A small sound classifier, trained from scratch.
Training: muon at rate 0.0021, 4400 steps.
Data: trained on single notes of 20 synthesised instruments, 78125 training examples, 3.6 epochs.
Rows from block 4, named by matrix and row number. Each number is 128 + 32 x the weight over its row's rms, rounded and kept within 0 to 255. All counts start at 0. Numbers have three digits each. After the name is the row's rms in percent of the matrix's.
# convs2: project pointwise conv (model.blocks.4.convs.2.weight, 128x512x1), inputs 370-443
convs2.16 098:105100121094120094188110087123126126130130130064101131158127134125156091097174148123128119129040142125115130132155097148126151129138124128122129141117123127053124112128125146125128145140129127132147130155133148088129122111
convs2.17 101:128098125153119099080181124117127129116127144184089122090126131129125161168110093127127159124130120121099143126019110141158119128128138130095122128159127131169125180195106153129124128114124128084129130071132131114126083136
convs2.18 097:141114131136129175100132118147128127133126127081123121144129140124122130147071144132130117134122127127146133130225139158156146127114149134146090158122126129076124149123135136139076133148130139153140128190129136124130147129
convs2.19 106:091062115069140095180138076129127128123126158153100125136131124129123136118115115126129140153151122131138120132101128108131141126080142128121185123134128126114132134104138106133091140109129122206129126153113129109130131127
convs2.20 100:185181114131129149080129094130132130143131109135127145136130133130133196236165084123129091151174116120159124101140190232103129126181126127161149137124124127136133078114111122125100130137128126064143126069144150169125100141
convs2.21 107:135114138177131136144152114127134128142127122127173125066126123131135115105146159123128132138148137139134112113193183178134133128119126126163113148101125129088128088128152100118161134115124129093111128145122164101127105118
convs2.22 094:189107124162127165100114094118128128128127111089185118110128151129166127069115176123130116165102138125137127113071171132144124126180110135077178129116127126120130113059129142129095113158128137094106125130137127170127116109
convs2.23 098:100144125083136182084114108132136129117126129101127127176128132122118139156123197128130097123187115118079135130130142134193109130153122127130154119122128131121132140122139134134154099122130113150137125218087127146126109118
convs2.24 092:139057131122130147078164139123131128109130147095116133170127119124130104080143176123130076096119140118144134123048100011126119126128096125150160128128132127144128145131158131117143115132127123066133125119119095152128114102
convs2.25 110:091202122141120132097182065114129131130130133166128132131128132128142160083116151133130177135194132136151127128166151146113143128131100131160076163114124127034127141101140141122121113127131139114142129145118142144126110120
convs2.26 107:164115132141125154173148140161131126108130112074193127124130090120120129183132145120126124145146139133143122123163100147164149128107172132101169159092128126029130176101112116118154136148131115170118126129117113115128126132
convs2.27 102:100094139140145127146127003128127130120129112108107122130127131126055100136097114124126134129138119128121135107178184151131119129142108133124160161112124129135128178118128121121132115111131134136116130117156143064126132109
convs2.28 096:105135130110145139137115138115132132129130125136084126146130151127168139126134090128126102123170119136101121138073175154116155126111112135120046119129130130188128146118132140132128129125130129157107131119140124098129106136
convs2.29 102:127143132151135081165109139118128128125128138140126130147127156128116133180153102136127128156116145125155132129102125096139135130081170127127059143129121126103127164166129143127120128126130131135106130192149051041128148153
convs2.30 101:219127124185115086139085022121130131131125149104117126148126131139089071153142158128126192132052160134152129128190060207095141129116113128113085154149126126154127134145117149129092133113132125191136127110135149087131123130
convs2.31 105:113163109152130129149154009111139129121127124132215138056125117122172141147122118128128086109161125146121121120133203154106137131183187130109055076134129125080133118116100118125050137118127130154170126190122199145125123120
convs2.32 097:118123115085121082092142109135126123127131124133134115111125137123076099145098095128127077167105136131084130130154182164115145128188169128109190150140132127129131174209126133105141144169134123128151130096128116165125125151
convs2.33 097:167181141147138154127115057121130129122127119113162135122131119130142103060128204125128120138168134123105135134151153170134118129126155130157122073090130131163127083130104152126129131139128129121111130112120105192131123132
convs2.34 096:072159116110132076125095163125128126149126148096152123103127114132179165198121181123126128088107109123098132144109097129133122129076118129105116155147131128006131178129131153117141134115129116086102131188130126111128132143
convs2.35 104:098160123093113097135107111133136126115125123131180142168127140128162150099137131127126135107120143131142123146191096078111147126089133126143134152140128129178126097163149143133118120107133137107094125124133123042129122146
convs2.36 108:162162142152135086152159063123123125133128136147141130087128139126097113064159127131128068134071127133132131135221156115131116129170140133138125153123124127118128100096155109125147119151133135165127129079125140137130138115
convs2.37 101:090166142143127177163150098120126133116126126168074133167129123124102116150151095125127100128161114113107106123148146088120158129101098124125097150115134127057127143112101157125105121102123129179143131143123092148126134118
convs2.38 099:119152116147132109196115112113133128120126109092117121069128112131140098140153094130128067155167135119114123126140144166132131130077114130122062108084126131090129135080120124141152162128129128105144129111112098180126131105
convs2.39 105:121144117139120134068084026128126127119131155139040127085125129134139152161113169129128081128181145129137121125080168173127130128090111130106099120144128130119127123156148134118106131105132133128104126118159113120128106116
convs2.40 100:117135148122124107127088126139128129122127115112136127157130153131154156176114128131128166111166152126113131120157118158124133128029142127125125140133131127192130198157155141145129132139128134111145127099136088131126123120
convs2.41 106:063162103119131098124139133140123128130127152120084107158126102127158135069151159124130123135173106132142139128125114098140117129135129131118178115139126128107131138110119112128098140086127129119109131184105110131129149107
convs2.42 096:091146136205140146077113141129130131133129125133130137147129164122178155109113141127129095120146120110112137129102124123104131131112177121178168167131125126124129121102147097146094133159126135170139129070151149101127135125
convs2.43 098:210113129140136144155113123150137133127130111144156127102125118133073092138133157129128110135042135128139123114103079144142126127118085128172042098110126126128120081163148155125095092121124125163183128082122121109130116145
convs2.44 101:129137118132133123137103027124125130131131131091141131165129109136168154157091122127126134117118103139128133125176087152149132127079121120102125123104128125149126107128134116132156149131126110135161126043130142142128101106
convs2.45 109:114098124137126129084140119130128130135131135169054123145131144123101146108133107128127149140126110133129131127112120106143101126065135127138060119113131126183126083134110151116093128107130123199100126163109056142126135121
convs2.46 094:145150137159138076121111053143123131118126126189033124157126113137109131123168211127131187124177132135122139130098138189153126129096147128102183136133125126132134173145102141121119114135129124194122129121149117093131153154
convs2.47 102:082158128139127125043144100138129129129130142155049122107130138128117137062101132132126110116165129123102120125149152223148129125108093131168193130126125128082132086072115122128143129124124124173128131159118187124130129154
convs2.48 098:147080125122137110111089005109125126134128125105109126120128137121125136116143121124125139117150129121138127116091113122141144131158077124127133154110122128099128131111117133131122136094128121215129126099116165074125111131
convs2.49 104:187142104147120172132114091146124127113128123154137126076128131119074082128101168129127089134105136142143136137100171176115144131131117133152129128131131130145123110071112129133196122109128128104171129160159116123131133144
convs2.50 100:132101133099128097150159153122130127113126134134133136159125136128138113097142114125129119124118119124111125124161157104150133130080145128165061090130130130175129146113131151122125119141133128129108130077123101161130142135
convs2.51 101:200115141136123073068102151140128124143128134138096134133131143129109122193107151127129145126186124135156139145161133135130095128057152132126141107130132129118128149094167099137109120112132130066104127120099072116129112112
convs2.52 097:190096132159128143169119139133130128119128115153139140180127110135170166134124141132125156142100133117084122105118137115145124131113156128074099135121132127097129078124105126123093138142127129121131129142126161121130105126
convs2.53 101:246111137139132101079134068116122130139130148183094130151128137129129143132135112125127108135153113135115123139148095165104120125121105128098171141148126130138126133070155115123129148154129133088120125137117148194126124103
convs2.54 099:078149126113122056183130136124123128138130115095175144087129112125160182097132146133130124102085102137177135117081139118136138130146173124158168140115126130124124100060139142131143115131126120144157127088125086148129119116
convs2.55 100:099123118117141153175116101129124131126126115140088123105131118131122126093112146126129146137059112128116131129159121137144147131177141130116229087173127129124127098141151131124137135154127120130127131181156114118126114151
convs2.56 097:166198127129130155134109116133131125139129129126137130164127132130101144133146111134129108125118129142129129127161207150131139130097115126122123165121129126051124173088102154110144132118131138147123129097149108085130138144
convs2.57 100:157132132118135027119147053132128127147126121161069122153128120133142187112138146133130103132161142134117132124160119127174165126170109129127115075120130126058126118151144126126128145134127130162145127081127177127127116163
convs2.58 095:167150142153125098122062135119130131113128137115076135142129112135124102087165123125127148144137110127129105133176127106125121126206183129052097144116127131070134149165127105129114141146131131147135125158126090138126137121
convs2.59 095:163148123143125153120179106139126125113125115162118129144131115126133192107099137129125140136128122114120124133190149176147117127126133125117080125118127128035129086124148114134153135109130128140126125081130168082126127135
convs2.60 102:122100130157143192136145185107128128122128132167138134114127109122123128156142148127130116166159156116157114120191100078145135130091058129114159114160133126086133148082159133122139114161128144182117127145133085150129097160
convs2.61 104:135128134129136134139110138137123127128130140084078132120129126128138091134133136125126080111021154122131140130147166140128133131170147133107159179131125127118127117147137131129147115125126126164121131165130160115127124139
convs2.62 101:070169124123115055108121097125125129110126111147123146107128135129132151163101123124129152132187127140101107136044031146131126129155123125097071085159130129205132130126125120113098135146126128136093131121131124051129121145
convs2.63 096:146125139096132068093186113132126126132126120052109126221126168131099124118139116123129255104143155111078124149114102112100146127150081129123104164151130126094132091196118153136111152117130127121136129084129150120129102126
convs2.64 101:182144149108139080218096189129122127126126120065068115141126109127130145042152086131127158116172153137124131137104086112137121126067155124154128106138128131059125183118157131134126147144124118124160128107119160128131120133
convs2.65 099:111152140131118177130102120132132132130129122156134119104131121130142155089158091128126126100121131120140107138099108121154108129083138130145121097140130128055129141110109139135153139117126122106143128196134038163127134135
convs2.66 091:189157103145127085142080147137132129132127126089180120112127109123147144098107134131126095111087135124119143120050116223138154129086127125149171149108130130176126138065138099123062134144129132106157129216127115196126161129
convs2.67 091:082141128127134108010200123126119126114127117164127125123130135125141153188150102129127080120169146133110091120110131098121135125100157130100154184134130126125134136142159144127139115137128113171119125143142127170125102134
convs2.68 101:137146127142134129119146077131129134127130145143128129095125129130131127133132125124129112137180145138148129134116135168121124125160095127128078126151129129074124114151133134140120127120131128135142130032129149121127128118
convs2.69 095:109136139141129070130122151145134129113125124093168125170130130127076105086128155129128071149163116130111112124162077098136116129113200128146179140138128130071123200129085122129104128146131123052141128196137126178130106123
convs2.70 091:136092120199131062165140071135138126122129127146107147080130104130128130113142152125129133115127134129155126135044140148143127130136126130101118150146127130215124080134113112134094127143127135127105129179133155077131152166
convs2.71 106:133151137125127069110147029123125132133128116143081136147127129123123135145144130126130137103136121117136118121167119144134145125128128124128073122106128127202127159140093140126068120193129124107118128166138101078129120112
convs2.72 104:118091123139127122137147197125124132123129128105161132111127145132172143145153121128128122103076134127084137115144102059113135127191143129098136098138128131125122165085136148129176126168129133147122126095129149113128127125
convs2.73 107:205100122116124030148090077130123127113125108153103147116127127132127146107187142129130181131085132123100137124152145083128126126093100132149169166117130130121130140150110130143130113146126133115149127194124095198127115095
convs2.74 099:079125107134142106166129078139133126156126162134130125247128127120098128096123054130129116101118125114170151120238153125080147127111146128176090134150128127075131142143113120129137115102132134153120125085142193042130131107
convs2.75 096:235173137071117000093200100114134130117130134095111142101127125124147094160144130123127091102148134123083123136171200146150152129070090126125023135093123129170127118149156093124070133163125126102091125202116142096129096148
convs2.76 098:137143123182128180121131109135132131132130125192148141061131126121127134131130156122123137106095120131083137133128138150137135130038147121098103173134130125115126187100102125129149133158129138157101125180136124029129151126
convs2.77 103:170122117131123207159115143120124124117125105079178128125130109131131126139139090135125159122038123130141161135124101098108090127142086126180174117121130130116128101100129138124143146146128125049122130192132124064130132133
convs2.78 097:134135132138123106181131193122130126139126110187105125117127123128148096118174126128131148160142125131090115121070181255126135131067143125116097107142135126148129149159135136136218149103130130189148127103149152167125147128
convs2.79 103:156123141151134144113138120119132126128127116098140133108127138126143150000131120131127087105125147131145126135092117174140133128086151130141099093123126127104125143143135108130124142143129121108135129140146115083125130125
convs2.80 096:228141145173134059101117189119125130121131138146117129109126115132111087077130118129125065099000123125126117127129155120146121129120114127085128115137122130091130082111126148133120124072129127117126126185097140174126101148
convs2.81 095:094143140074143187193160078108122127132129130135170125120131144128202144155140153125128108113159131120138134125200151086146151126119158130095140104164124128197124142097125124124093121170125132110133130020109135162127118106
convs2.82 098:062163112116123106074118137134127126131125128140153132158128152131082117087107129132129162140121150122100101133039057144087142126143114132118167106091126128189129112145118128119125131117131126127116126132118165087129103122
convs2.83 097:121158123091126093133152201137131126124127134146175121124127123125117147168101126126131111124178110121068120132157170117134125128137141134112107111149130126088129178113137121118117117149129124121147125134127091202128146109
convs2.84 099:107128134123127102116117096138133129131126127070106128110128138128139125115127124128127162103066135129164131133044146224105116129165119123187086179078130129177127104153137135144131131148128131087130127107141200079125160125
convs2.85 120:117111111093134148194122103113125127122126130117130126170127132128146141122162139129129119157143130111140151135140075178131114128134113134147135119113126126147132133180133109131087128129131128143137128152123129170127128137
convs2.86 099:107134113138137123152115136131126129135125114069152106115130119125152166220118154128129130137125098127093124132166181107122138129113113123142109132100126126106126070122120102141096149110126124123121125169146142163125144096
convs2.87 093:168116140095122177153149101138135132119129120140138135092125140122066179154153112131130107147106109131096136114171136075148141127183138136097025129095124129188126120062114133125117122134125121163118130069114074135127116109
convs2.88 095:117089132116134162200131193119131129128128128146103128193128155126170093081181161134129161105169100129132111115144105143103129128109129133098096130128125128083129156107083130132112130099124129083135129220139190042129109104
convs2.89 100:223126115124127165063174057111126126140131122108116125247126113124099099158139158122126126097112112133136136136105120118120126126109109125178145108149123125126121109223127118131124137136128133083141129140115152182128112145
convs2.90 099:142148095137112102060081126120134129118131130132188117181128100135080115029118135136127126142159089127104118116070154074116103131211127131130182094151127126091125136160125127128126109184127134095118126169124167100129098130
convs2.91 099:067163123150127184175118009118131126134129115102021126190127137126123102103158088128127179104107117132136130128086156161163120129101125130148137112097126128128126119106121125116119129090126118124146131213113139068125123111
convs2.92 103:115120114140122077128153124135134127118127122093152133127127110127127109175128102132128160142137152118155138136133115095157149129114122132099143151148130128142123108141138122130136152135127131102154126169159091086125118131
convs2.93 101:115105138146119110133119104135125128136128119106062123146127138133089148092121123125129145137089111123138131123194134107122127128077162127171137126143125125242125106087134125123096122113129135098131127069128124122130130114
convs2.94 095:181098133155112107172087091128136125123127125129146133049125123129163150061120142132125086126090141137150129126146133116125153128164161126149145145166129129103131140060107123135113135117125127041160131182138125139130105110
convs2.95 096:203110129099132165106199206119119132144130123143160108115128120126185071153131112121130175135115101130134145127123102128072108129162089127109099104132119131125129135125139152124128127140130124211107131160111098149127104143
convs2.96 104:156138127151135078131124061135129133112127132112111130142128106134130179061125126131126138125090106125102119131186191004117129129110103131139177093123127126087124079120118097115129111111129129117108128087152198143129137105
convs2.97 102:058105122131138135146124228129129129135127115178188142112125134125161129184089135131125166100064150117156127142150142178156142130166074132184109118165125129072132141094127111133129138122125125151163126161130199180126128118